Weights of a small sound classifier.
Model: 3.62M parameters, norm rmsnorm, activation silu, layers 6.
Training: muon at rate 0.036, 24500 steps, batches of 128, held-out accuracy 100%.
Data: trained on strings of digits, spoken by a formant synthesiser in many voices, 39062 training examples, 80.3 epochs.
Rows from block 3, named by matrix and row number. Rows with one number belong to one attention dimension. Each number is 500 + 50 x the weight over its row's rms, rounded and kept within 0 to 999. All counts start at 0. Numbers have three digits each. After the name is the row's rms in percent of the matrix's.
# v: attention query, key and value (stacked) (model.blocks.3.attn.qkv.weight, 480x160, the v third), inputs 54-107
# proj: attention output (model.blocks.3.attn.proj.weight, 160x160, transposed), outputs 54-107
v.76 101:567486552489432542503568456487490462494414606515393526507486543514527527498464515612569518446540453610526475512633503533437526556412433480535541581493537544501531
v.77 105:526517517505505469559496491516509521512492499497547520479564549594415457472482546525430504515478440502635627560533511487482532410411437516518487498481479526586447
v.78 098:563403529488362505534421421528400501512493573470499522422559509503537450523527553429584539493449445452508500524504510545467586492454493540486499596507542521476497
v.79 106:498488468465505398534434476518404574492549457446556465508538446526488482568532536451547490528515501458517620547558530502500443472475534526476545470466442534522582
v.80 108:498505441489436479461465541535487582604448528486406535540535464440410559520471514558502477418517438451480441482448392467571530569466475478511519528441480550470488
v.81 117:475470464441484577501488540605409520510530527490450532480577538464489418471560429501423552514562556575499516542437453495531507448419533474415463555522525429447438
v.82 140:521455387523417541510427491580461518550450495451552384467560527484504389544581401603565477506470524496491409425538514541599519439528440548491471576583538475560439
v.83 100:511487566354520540573469397429507460477447530548524459532518514504525588466527549406604400497420503460506538521541563483525570527526505593516555447464486450612618
v.84 107:409438562584562532455520440450418482435546550541448500466470474569530422497450509470448508572576560463494565536492478418542375644507447455432532574580440445529456
v.85 116:471476536476456549484547579473522579563566499497472561518472540429502559552532549494394540441547425498502525542486549482413505438463571517540443437450450532460475
v.86 142:430578575564460470442537563526510532534503400466459533517527488557521467496494568413450537550481564482533490580469466550414447533457576501461542533597483531464508
v.87 109:528409481525531524510538489544467541487577461482541425436523585518487490480580394498495470501559524475448417389508547544500529445454500439410516488477563534481532
v.88 115:602533460475375557515493530470472526536487485525455447568578431492454471584477530599516466445481425420511420480468537465520628524493524535499570529392501504525564
v.89 108:436544424472549531563402467467541452438513486425540448506475578510523539500523455412547486486423447556475479446421465494694553439546464589525462470479449496461561
v.90 107:457515446511529472482556450487480576458473486506411630462359521443488552493415483473453614438536420482516537573465482461517440540426530511513492501471426522535396
v.91 107:406418508443514438522484522545522438573462539542470523436386535450580496421537520503420590518516456533532481518458421486560456444448516531577448512500516480445434
v.92 100:436518543428480452507563562457504493532397369475473577470525482464460562524457599501444607475518414507552489538527469480510501473510639540509520513469472621487502
v.93 107:488511480428456449614409480516543439550394480527496444536550526495522503474560487500521456472427507551512485387587481510523564511578480479500495527534562481535530
v.94 098:541464563480532503519507532569555474615564572562434531553404556529578537475592466546460509519477465535435549497543549520434555448377493535566459424428573455502493
v.95 117:464507502491517509510457502542476508528507509465502511468523563550564384536628510422523538529515505522464506475460511484527489485526508489513414450599530489503493
v.96 100:415496510446415553466508544526528493553467497470439585471481544440469430471550476442372596516448511535521468405479452452551613504391527539547537515465532600493548
v.97 090:480483508537552487468524481416534532525408574474519564489342427513502517462418502590507480542570475500472549491505480468484503504495522494543499513427551474568457
v.98 091:388528537571477460455484449512569542491555505389483466465544566458507539494581368574459515525531509483493469529496416437535494464443537508520522497397412430555490
v.99 129:588512473421450484512448491473543497545428506529526496524526522481586606545529483611519507532466427476550531528613525539519631535502515517540554551411409598536503
v.100 114:483521512530474490483486536497425505503519388513449505442571490583545381524543515379602515549492569521457499423535494529595431512531504483397531504569529555432477
v.101 101:493527512547372515430396498509446525499463468479472530494536589539494427557559529514489528524395490534477458437462495502530448495440515498552439553585548483487484
v.102 062:589466514484576440447459465484490442503542493427497499527497503476440484592504552457561513526467514504491512457531447500536441545476512563492539508519466579516547
v.103 111:592474569541533446485549461461559506457493551564506483528465465465542608365404462510527493486505529540533553504529504403467545545484430440491491446476494500541533
v.104 111:521527488385458420582462545449469499531453434504608390507560552511469457521465540580519531484532485509533485505530508522583466471578524441471445523564519495453540
v.105 099:473470548563533434499573490467404580489550501512513528426507483569595476469516481496477494442503510561425481442454546472491398458570518487467419461557549492470463
v.106 094:497428444457510408531550489472464567495493465519462576472476483546551485562457506505506533498449522478435462395563516446574505528494495499469529453545564542497529
v.107 159:444504544556507497455477508491461487483481477482535505447591538587560385491585456418568490551498481517413476450479527513494490462513475457500458463684599461452452
v.108 133:557491448450496553497492442497531538470454483485466519552460497419408556513425496575459539489478452502587516571540494451448619483375566501511544566347573542488536
v.109 123:449575453560561489476535543535444507459575477536514607474509455534488460554546483353400552546501508507484493455451533524499442475498516590496487449552500534449559
v.110 112:483530553539428484599437462486475498492428478520565355520463547508395443497431515491603477465522516549526483487505609465568574533499473433453482528494492475519515
v.111 090:504484574537414511512479406417529485451520566528561390590501458485478522468476510615604503540518413534532513497504504497538584521389524442490496522459457477487551
v.112 103:460514522371565431491462434506625493412489520545620449478548474484508464535584517488479380545514443434453482488518544497525467511557545536524495588515492515545627
v.113 081:486471582500489535401536484591510611474463553545426599465413423555576552480435444432474466488496511527479529530547516436475478546488521520441477378477437405423558
v.114 085:527466504490586605511426554472544471520523507552530577484447570415432578491535526486485530516477496533549521601500504473445524474460447595422468480435524485506507
v.115 100:476473448563514434470512502440551529505575512550437443569483465547499566397406463512458465490504500490460603521464500483488417507455407504472510432587494460551507
v.116 090:520523519550533510436512465514529535485508485448537529432553457572519528531483393490506504533510525455587492448494558475468507480581519530469531422511506429476495
v.117 084:477526389515515529587462436548498412394507432452569473528487545463427515528487444521539516425486375505516425530535488522518552479469481531558499614403574565535613
v.118 109:622524405461480509593425390577501478532469509452489425433568515514445416511533480551592513517553463527565397469584533506508557467496470530450464601405547488535504
v.119 101:415499512506514445478513547544510561482528514513410528491507389503485438424505458488436524586487549470460461497434551486468503513621624491446497451506480481411475
v.120 086:470491531584524465532548523400440448461497549568626422517508500496507491469488552556555461545551477565486586507459501556576440542492456471505497549600538474571475
v.121 091:565444428462522570531550490506455562637469597543382465380508521547613521554585502458466587438469507508487544419530436528449529475415540522563401447540426493461436
v.122 103:552437481489520521457510378550452489539471578560439493504467483553447500477493432489484485448525548486574584422561500547446618510384486447434484508429476462387527
v.123 116:553449446497484507567457406514458440535507547436527409464584595446556493592591463590597482540540434512565453475567490544556537434501485437485462593491545546473496
v.124 112:572514485358460504562402479576507519543462556454547482551482527482447492555515574521522508409484438506574463467544497531605560525492497533550523536377535583568459
v.125 097:603503481483416486640405393407421408510463564512460442546444537509500540527476524449554461479382417547571545458582522491569565560434483477449541495406484496492478
v.126 077:542510524513535550537501498498568517500487559501556434475470549472426426570512485399535469547457450423543473456476480581450625535492496499483430506403464537413615
v.127 114:390436541564613496416613517476597465480580505506457564421468463497597528542575430421392495518484490464413513524418508532452457455540583531543473499515474577486527
v.128 105:572506454428431493523545565467538493475502484536489503585433476425426579511402555479411450440502420502599462518541505502504361495545425558565520496472534565569506
proj.76 102:497505481522434607543470662555522540540515425464519543450454538500488546486449511424537521521441465532480470479368583420471534455579522553455528499470531411476525
proj.77 115:549558572509451491552498558445455458600587433498451474488526523536536557502519494517614531498468519540464402445556551453451560464617615607453516539480524496436525
proj.78 125:490436517405555594501638585485471462470500487526525512495441453524407544558478516486513518463486436561545442471432464490575485593555582477468525465555523576453515
proj.79 108:575532529464435510497554462445549423479491511577476463554531445569565549534498526421490491535482492539518426437500529557433568537592582523466497509526467444422472
proj.80 094:447515547483537511453476508456461493545485460519518445414455396491607597604463486497553511368507544484516536530523615512535512511551613553448604438487507464539555
proj.81 116:449493546443501518543593469420519456546552578522506488537449521455503534546415484472479513420527484541530503502450499404542525512564470585495550418447530401472436
proj.82 147:617564573474506505549541502470502475501511511562516511559463477561456539504398539527468541467513536516506539587459556447479526568464511459567444478461504442473494
proj.83 097:596511400530468460542540483535492500519455544535474494448492482549551430534561477536427529524475452473491493425485445501415457511424502429487471707516485505501497
proj.84 106:448476392442457496482511538510470497490504523476415534460465493497555391455614495481549473509502503549427444474557446494511549358580438553498557474421446544497486
proj.85 109:318479520577530483422409488499501479569506507480503503592570499492548585531480482556542464551517458496569458487452465490580525472525486561487569460521492547555404
proj.86 133:456462385528472534500445575568598530438526512468506538495491470520514493551486428544516486505505457463483458553536482542610459454555431522552472464478521545522431
proj.87 102:524543599544458515586526506398487400513458561523499513585464543448496438571455513535462475554540497613598530525497561375477540555448491449419459451458517470510412
proj.88 106:482572503521509509490427496530495524618456531576549487491472437475470575555468524555485534427538498509498541585515533454504418579522573464420486471516536451507501
proj.89 115:602510515536499385543517430527479501470501510555533512506532523577505496427474500519487519562475534463539521456548579517369506492414445353562541614615562447547509
proj.90 102:492487574564496494478545489498542449484570524526517484495627500555547524418513532472528492486493551472433501448475561588510455471545520528584437457509540531494549
proj.91 092:467470557495515508495494449523470513458534641427471444455503491545492494454459560487522486472541535462470425486451422513475514463536522534583544453495511475516546
proj.92 095:490508487560486500440426496543467559529491566460553458461541475597517542558465530470493472469509486498477444494511482594562472453498545594550458439565492545571575
proj.93 124:529493441480443577550561539552536515475519545479539498521436479582528464575481488505519561541560522547568457535503454509504448485401483443581423614504456484492455
proj.94 097:501438575484518547536521468491506521470542522443493432561533562437454510443448551463454544577563546436534486496399443491479453585543474408572429537531567435454478
proj.95 093:552542521471562465478445439485522509527466574541508539617518491594440486417445547571463548432465561466523490512450471525568497499493422430604419455502551494488536
proj.96 093:554529493558560492499491537457387528502548411516491499570467413524472574464364473526489508561502481520398592681465446499454464478485528502455555457539425431536418
proj.97 084:450506533431537426508458451521423456546557491504470452542593520455467619495525507476485573482405556494380496531387518469468549528577559522415537463537461520515516
proj.98 102:482518472432601506537527447457435462477541448643440428514541430512490531464432494543469499521506466478591529510557542513493508603469462440460549470605404539564445
proj.99 104:575556460513461549529542582548490558551512448519460517458475461541428471464489581458529540379567532541456514503494530492585373504575457499493448428551552455443446
proj.100 094:546491527603531507508463562485523552517441567526483583560477528548471460472475474500525454463566432471530591514512448534530516471432506527582484507472506419491459
proj.101 110:563501489529572480506558486479497484544531474582463444551468472547481550510466519553489489510539466511455546565427469449466572435591615469412504462489474442529447
proj.102 070:523590469566422548506488609507521575502435498539440495473523502523425380442490521538480555460531462566503509483536449501518512357571577481518435424453576398386494
proj.103 122:372516544505459460482452525505571512414441491433589573390487448473396508529518472482511584394437528516410511481505409513522504457487421596489467560571483493441522
proj.104 126:586458445502510468481551418498548564536612540592455416500482526509452538568511553492525480553532594492472441474499554454519559549567517502466536463491540546526439
proj.105 086:514457549483527378480517448414550408546505604508472489529618557460536544517488498480453475544459544499521620513423459538470670541480566499544554554606451545519453
proj.106 082:588492553504485512476486460448587544517505490551532516523491539506470501478490451539467511539582551536450621587375430499496517456517495501532504495483508471495454
proj.107 096:491529594546591546543542540512487414489542517429482498575422467506594540473547444499441569551474512484438503546399537452511496468498616567574494578407472431569553
proj.108 084:429566441465458477483506568463472474569460514493456578498536497574475505537606510433501499394535489544446439488534514503491396489607445522429487443521475450517495
proj.109 107:531486639493489510425470424521557469539469499430565546351546494441528493497544409501495477477458565475503601459512442520438497475451571501608473556512486450501459
proj.110 104:484461419556517501448489510585477636501508483497484517523525495532451414570555524498477455439510521503515550457517455547572495490534542586352451423401580533468506
proj.111 096:399499500522514444491456546523468492513461466487410552495548461472455492546465443475510464276457462492470504550540513496481482484552454575370488481541467488563390
proj.112 123:479489514502371583489484586490618508515536456528414510538483493484473410474424425453499541530527420503443440497486462415622485501574489502505491475477526527522468
proj.113 095:538450505476558513521500513455550514412479570537481492490501538556477515463531439411455446529515476363403565394490471499480442537511483455547517475509471521552547
proj.114 090:446549443495437507480556479395455462520476452543446567478500574527544467514388508514457527462436531614493577465470460534501486527554569568540527517621515459447577
proj.115 096:551445531556446560478496493519438507564462496514457521507520518430500468399579448484596516520529421403525573496529412556468510580483506532495449519457592471566473
proj.116 088:391417579556488484473510449569525505539527439575380511572442547532559543491508510549382444577462538551502542506564555458487512543509427556478504492569385515477476
proj.117 078:461468431506475448537537491474517526570456488493608447481503462400523474555592538576478512467518513436512392534390471482537501505506507513484528575553547497448479
proj.118 111:504419380481504485493519512570646642519483500496518473540394496407542445490519450481387420499554484489477487485519444475532459458472551490502572501498504574507519
proj.119 095:528516504518610526532483522467516460376503533467481499442413548634478481446450584440585523483469554503480548445535518555435495461526486546482516532506532512538487
proj.120 112:551469556467404596484497561526519479582559484573414499441550509379463436469437410499523496494528414488537449473451495453589492504467557462501446506464537516568444
proj.121 093:410458490473523518516504516610511579480494514553479445530455486517496527464549454490510500494581515427533495508482513452478459496526524498493540420483516502488534
proj.122 096:459402408499507500522494510503517561459479437420484566489412422555570498442454462477451487453528511483432624468554346503451464445394471545590513510516491472488541
proj.123 123:518541494562453434503522511496532592550459457525480448547396419459512515540464484544498539522487444581459425537538512416543554403478525531460549476499491531543450
proj.124 121:496614503585530446512514532482473522567413469498526372487587422476502545540486460480497509500564468501459409546482521413535521424549572452462573454505478552479537
proj.125 092:578517438560508479516512480573444626587428489469551516527540422627516475479550457497466382503523513479462482513602413495483547490486445459533462554397458417482565
proj.126 088:479539526488416568543533456479511521509548462534434545454397522606543476462425498449434509470482593629476532480558442451548513443520496502552516488536476469467520
proj.127 120:379522607491492537520498487431501418483596498512471516417408588551451495425504529476601598478449608472499486447441527489460570534550443556509573550512562481464495
proj.128 088:579494460579547555545451519367434519539437516418540378427466465540477520373501441532582488518487545491522450482473465504483566577527569579489484488518468485482532